A small CTC audio transcriber, trained from scratch.
Data: trained on short made-up English sentences, spoken by a formant synthesiser in many voices, 26041 training examples, 14.5 epochs.
Rows from block 10 of a small CTC audio transcriber, named by matrix and row number. Rows with one number belong to one neuron. Each number is 128 + 24 x the weight over its row's rms, rounded and kept within 0 to 255. All counts start at 0. Numbers have three digits each.
After each neuron's rows are labels from the 100 clips, of 14976, where the neuron reaches its highest value: "peak on" is the class under the peak. Only what is clearly more common there than usual is listed. The data: short made-up English sentences, spoken by a formant synthesiser in many voices. In brackets: how many of the 100.
# fc1: MLP up (model.blocks.10.mlp.fc1.weight, 768x192), inputs 128-191
# fc2: MLP down (model.blocks.10.mlp.fc2.weight, 192x768, transposed), outputs 128-191

fc1.382:149148105123098114170172136110125176134122131123154110113127137103114103129143132124146174183154118113148112120130149092151110122169151145096063102152133148146140132128112118128122110111162132
fc2.382:170115110135088148133148140135136135143105128141099113132161136187146164137101146090152139143144144144120120090168130140113134122150109162126148119110112134142080114137109129165125128091097155
peak on: /d/ (37); /æ/ (26)

fc1.387:136101143093135131166121116132089122109102089111117174112178100131159086122114137144136120119152119143110157115101122148118126093175133161135145158115140123150144143139132158141118213125124122
fc2.387:188170070135127105104145134138185165134168061108105147148162103133138139144153153162113139142086130138131121098180089103120131102105170142142130151098156111141114134135131155141109124124131126
peak on: /ɪ/ (90)

fc1.590:079112165111138148104122128138106115112086126178143101108169152108127170156101157152142169148155113136157085147098115118137109171154107142100093132121147108133118123137100151126098115088118096
fc2.590:107123111098113139149127127158101180082177147131116125131155125163134175117120131145123129098130187115145162145147113166185144121133112115126093128121173162105139116107103140146119148104137129
peak on: /t/ (68)

fc1.718:128097170116173097147150151141187078106108071133119120104161097103138155154126161080134093133135162130092113137110187160115124141155159118120133120151107147135117140127143124136108109100115138
fc2.718:143089100117145097176122110104126085142156117123135110141106126130115159152138172123104131121129118100108149077135161126142106108097143108099103143130116131152161151135104097152138124098152113
peak on: silence (93)

fc1.333:147107128113138128138087119115132131127089128115124126123126110133124161146150126118114096075128134164118125135112155130130159069117091130131138165128085119132082107135093119166141122125140132
fc2.333:108100140141142142140104085112128097107143128127105104126157100107117145097137150114112145129088114128162145153129112111181156134124129105151110160157163094146128112126107136127150075123131146
peak on: /ɝ/ (92)

fc1.163:114133127167131110135096118144077116120066123101126137102145165122123101183108116110133140138091109178128120125136147110135084132109112155119112122118108130094115159113180111099119168132112097
fc2.163:127153101096104124134124114116120126136096151096154106167111137183093135093127117103120130125096129147116143121139096127131145137129126092109092173115150134126141122161143128161120104140135129
peak on: /ɑ/ (62); /ɛ/ (32)

fc1.420:134142140159124138119113155059142128110115156125153123099152135139117153113127150146125143124122112153086112096117113110153115138162125138173098112124138144123099116114136119205104126100119158
fc2.420:108105103133052123149119121121129105157138127115128145134138151134111154124127085144154114123130107137155126111142106147146091102173109146138126136121163134128132116190127083119145122111070134
peak on: /ɑ/ (98)

fc1.8:094118099166103128066104090138124104132126123117133118129162141121092131100177136106115122124162125098143141099111145130120102117116166138133121114146097136107134101179117121094113106091112113
fc2.8:137115031125114123145119146181125119136135071111114131142132153151094131101123144109114152187127115135135146126168119107108115126129124148141116116097137131119147160105132116158100115122144089
peak on: /ɪ/ (100)

fc1.265:130108139128116121133109138106160102128110149124117157109139143121129131174146096109171106108132136123156083118094126080117153093088137148135119118183150083091144138156117127134117111163151158
fc2.265:166093164188140141107173109171148114171150078115108138140188091134127101170139103113151135190133104161132096121080112119102119117108138126151103129134181123106096163119140112103125103118123174
peak on: /t/ (51); /n/ (32)

fc1.235:160148126127128092124141112137137160145133152157122109158156138135140132139116115095106140116147111084107165163115103093093130105143121118114111119122137156090118105142163127111128141161100096
fc2.235:145075158144171142150148126099145108114144164151140143134086164141149134133125133151118098123127137111133119122124103158112126113136108132152127122163143116078111114139153107114120196132118141
peak on: /d/ (55); /i/ (45)

fc1.47:097104152102115123108086097108146140143141128152185127102119145128107143194082100127157096149179116148126097123107113102124112123148098117102143158097192136142189134165158116135119164136152134
fc2.47:153110140132101107099144112155164129143119123169121153147127104093104049147129110103112082073104100109095135141103142141112153149116120152121105136113179133082120153152122150102119126144144108
peak on: silence (97)

fc1.70:117144111124159160105126081149107130156147131096074129107149162106142118133137148103139131136130135117161127152102161123076131168127167123086122120143127098123147150106109095117118116117143120
fc2.70:140133075089131125134112121178150112107119086101100126155101212168129114155147123108159132140106086128108143093135146154149104093158135111111137084114104159138153168145149116174116138127120108
peak on: silence (76)

fc1.582:145174112110151122151141137097124103116134122119112145124086105147157089087115157094094120118110150116124110107131118079087108137150091137179126111097093142137151124119109102120095159116128127
fc2.582:131102111125097145118154135155119152133083099084149144137118157139126149149148147143069135124106122125150159117112128161095136101135132164111096158152136124111157082149144103117143139181149134
peak on: /l/ (72)

fc1.407:151133091144153081094143110121162126102140100092117096092107085143140099171131144164161126128110136181144122138152143106099146096110145134146141114121117133103085103116138147128105109144141133
fc2.407:176128104157140127078150143104122104134187081080134122139131146102144133159163083165111157133086128143133128134149108093121149072148132110118150128104134153109100146130163161167158104138178149
peak on: /n/ (74)

fc1.172:153152108144141123148129143113119157127147127116104115124168115154132149103093123111141162145111113128110106105069101121167129178084141156153141140123120158130144112144169165194086109142095133
fc2.172:090128121117160138112115146052146160138152130149099124128102093153130146094125125111132118103164096105105142096079091094142156122121114179125136113105128113112129133146150133146152111160113138
peak on: /ɑ/ (100)

fc1.416:108082140129146089108167164141134127103083131128190141153101115110127131122168112094105149124125109131127129106121146094137142135160132137127147117151129111103150118141141149169099144148172143
fc2.416:140106055137132115090181138158121150144149147153080129128145181164095114147155117143136110133131096143139074120112145101126108103089104148121137103106125114119136141109120108149140118097169101
peak on: /n/ (65); /i/ (35)

fc1.556:121113102144142100119141122105195122155126120165139094149106120086120117155142100119115100160136129113129146093067162125145102169079176141133176145126122123136104139154160105168122142150082128
fc2.556:143147095158114064136106183086151146145118151124123118135118167116158145174151129119111129144142130084136140127138153130136133132108142152125130158107139125128125116133080085151121114156134106
peak on: /t/ (98)

fc1.584:138126088128154111106107108140110094150146130087145150149160166180162111107129126123134152123116087117138117117111151084155133113111155165135103093095124136158087120124152126105185096074124134
fc2.584:146082188116103130079071110157140161130114152126154152124123074091117117134108123124118127093127092146149092120116127141141169140106129128125119096158109168147137115129129148143137098124116119
peak on: /ɪ/ (60); /ŋ/ (39)

fc1.347:121122114143157133129080134097127131110149147140145132181112091115104133088132109113103104132128148128153122097160120130118134157152095106070129120173144127114121107137099121114121134138088106
fc2.347:144149125115142123160127123158125137114153136150128140153076160127135144112118102171125101165156145122182106121129093121118169167139125157119156073079150091137140182113138118128141095132166122
peak on: /ɑ/ (99)

fc1.518:078139116164170154134106180116174114100097089112099093148149125128103112073139165144153155100148102105151173131142144132127133093143114172160149141139149114104129118126129142119142130134122145
fc2.518:135102098129103134140121082160126107151162102144134132159143146110189148136140163150136142102095153151153095106140103102126126115134152111139117138079108106134136130106122109139146120142145150
peak on: silence (84)

fc1.716:091118108067122138162112151099097096199143149142124163160116115108137152102115099156087127141115110095148154110131146149127167107153120104120111158128151150121160104149131109118132103142145090
fc2.716:111143113138105111123124103143084136105173135149141109097148162119105127118127139175138113129142080141120105156136145148111124103115130087110133112074143120110114143141128083056138080168142141
peak on: /ɪ/ (45)

fc1.361:064107114133105141143137122113115138155106101069125115097186113076131136124140141096137151139150126131144106112139122124121130143137190114131110120118110169143140136131104160114119111142121149
fc2.361:154102125144138124159127170125122101111127155142137126166134105109130117136102148133104152154134134084128140114115116123144085137140112128131147166121140145141148130151100116133169113116098126
peak on: /l/ (27)

fc1.419:171113112118161113149130103138147147129119097154091164127129126112126100094105117110142116133138087141125178114103167126130128098127181153168145137072146113164157102134117144114114180141125097
fc2.419:153141066113152118144109129121163193139139094097102140139152143174134144136075156108156122148124094135120116119145103124118170117124184133103132093107117126174086149109108127149142121142142131
peak on: /d/ (68)

fc1.284:139148142132111121073128113160101140154124150142108115107136152081119083124117139140083111093146143144088121145108129132119135095137174116137152132128073103151124111121148090145172178172117120
fc2.284:140127125118138093151168122128110092094144135104123124090102115112116120152150130131113151149095104132144115154120114129134152108146138123109163123139153127114093139157160171136144112191120107
peak on: /d/ (86)

fc1.370:124131116137125113121100145115107122118106130145144161117140084160139146133101116097143129107173139120163123121077138130182141095136143125153099080099134114108147109124157141141143122102113131
fc2.370:144125084101110100121099130125131169122145137106098178113151174099136116115099151128127135125116140125125147101155151121134160092146096142121087109136157139122137115080103098145112124116155080
peak on: /ɝ/ (59); /v/ (32)

fc1.641:123150077093131071116127131070104182120147132147141130140145149147114141140118142123169121122170131135151149166137125102083105149138133157140162130121156168142081132157126115151137097103141137
fc2.641:107102150139135128149134107114140118091146180148119092130140186192173113115158113130146104104126136146113131141144123158124138163150134172126122098095110114106135137135131141110087193113159159
peak on: silence (76)

fc1.715:098142134103094126125151120067179156134134119168111154134097106114128119183151098148125087119144132145149123149136130109105128104154125090128136152152140149124138135131149106139160153146136152
fc2.715:165114117145158133141166107139140130141139124117102110132160152191102090148139120136143108104140084140144139145104094146092161119090088163097138136153143137140101172124132158154123140114113105
peak on: /n/ (25)

fc1.566:095120126115125161105085104136093139115098111138174132124111138111149128132065177135109152137173137107128117116128108090103141126121150132107131170102136133172203112147155111112105130129179144
fc2.566:113088112124073154089126108141125126110112149154151132124163091123127125132123084094151084134123130128097100121114104134099157122098129154123155120123167090102151131133160087119113133157133116
peak on: silence (100)

fc1.686:124103075100114120124124122140161168111123128153101165111165107131132116122106131139159167124124129123121111082103114132118197115096148094168140117148159098126141107138087087138097086143096139
fc2.686:110126088123111134130153178107118109113119119108112146110139208163101147147155098150136153185114107146117152134132160150136121119155143129151123137098103175163156143093102146159133110157146116
peak on: /l/ (69)

fc1.111:067126133103143124166097139133158112152110075127106102145191122143146126083141161166133130111141148108123087131104153121139142160131132134118136126124173149130155124138131144121098123102111133
fc2.111:125153130097109124102123131156157151096123180135097106128139151105143138126175146135098165079114135127175140143096100106141134132140123137153113090112152202146102151118147092110137165087139101
peak on: /l/ (63)

fc1.359:175194149151138117116123138135125117129140109103107153083108066110169114118132123167116161126103127113142154138172169110167087155104117117117161113105145150120117197143166118181090147156148124
fc2.359:152153116139133127103165134181096100159078102138100120163090150088156173095124096081130116129149167140122104146106087153147135108098120154147104158150142155109141184125105119126152118160094174
peak on: /ɝ/ (89)

fc1.483:111139131150113155141120135102140131132112117127105117107138122109153116142104140146095093122129164080160109133121114136048116131144135173125129168119104162080157126144133175163136116146129163
fc2.483:103142125087117115052149126164133131161118153122167112173122124124153122108139140126094135147151118107131160169119119168097095121154122123116116142124129167145133140102083111116137118125134111
peak on: /ɑ/ (74)

fc1.96:092123107114131148121141170101147125141109151115090154115124098108132153151115129096129155139079134125143104145119122128087167145104098086143111126087104081127102057155138148137106140134104163
fc2.96:085122095081121115064099142121116138135118187153109150114135146102096122147149090162130119092147147123145110131146132107122124121095136150104088101097139103157098106161098102133114111143166116
peak on: /ɪ/ (49); /oʊ/ (47)

fc1.197:132134117132153126135091127142133126129106137134154135110136117148116126130079125081094134135157123101134109115113135087135129115135134109131109160101107091137123086106121141168121093159109119
fc2.197:160105103163132131103125159139144144101121137174082140142122151144137188166080142122134133132137109103125140118126089143118168141118095114088156104081136132125101141128092106149126126170147090
peak on: /ɪ/ (99)

fc1.708:093093099132126127109129153116104117125116188120084135143098130135119122112137109158094160167176164134141154143105095133147107128157109124159145153145093139163073091131131130149150111153137066
fc2.708:146171104146145115129134133115116083138115140123127106120112202142085127139184081157117147173088117149124140106094132143154149145122141144106131068102127130168151136123151146196127106145158088
peak on: /d/ (89)

fc1.573:100191084128140076140109137118115091165141125082157092132128129079123155106111119133133156171120128102117122127122162142132094123114164122082142096143087136095150113125089154112118127125127137
fc2.573:140130064122105096116161112144159132134132120160110111130125205162141138141156119150105137129137115118112140130152138127123129126138096116108134083106139156133129134131116108165154113109161103
peak on: /ɝ/ (37)

fc1.252:155113123106145125134139123126075131143104129123125104180137107088111168114135125076120143166145121073123164138133164093151110153158154080091115092129098137113124136156089122121137111140097165
fc2.252:165139123109137145154137142112139122118143118148154090174148177125136139169141161104175132158127159097100165126141138123140157121124099117115149091108118159125103141139122082152129146137089139
peak on: silence (95)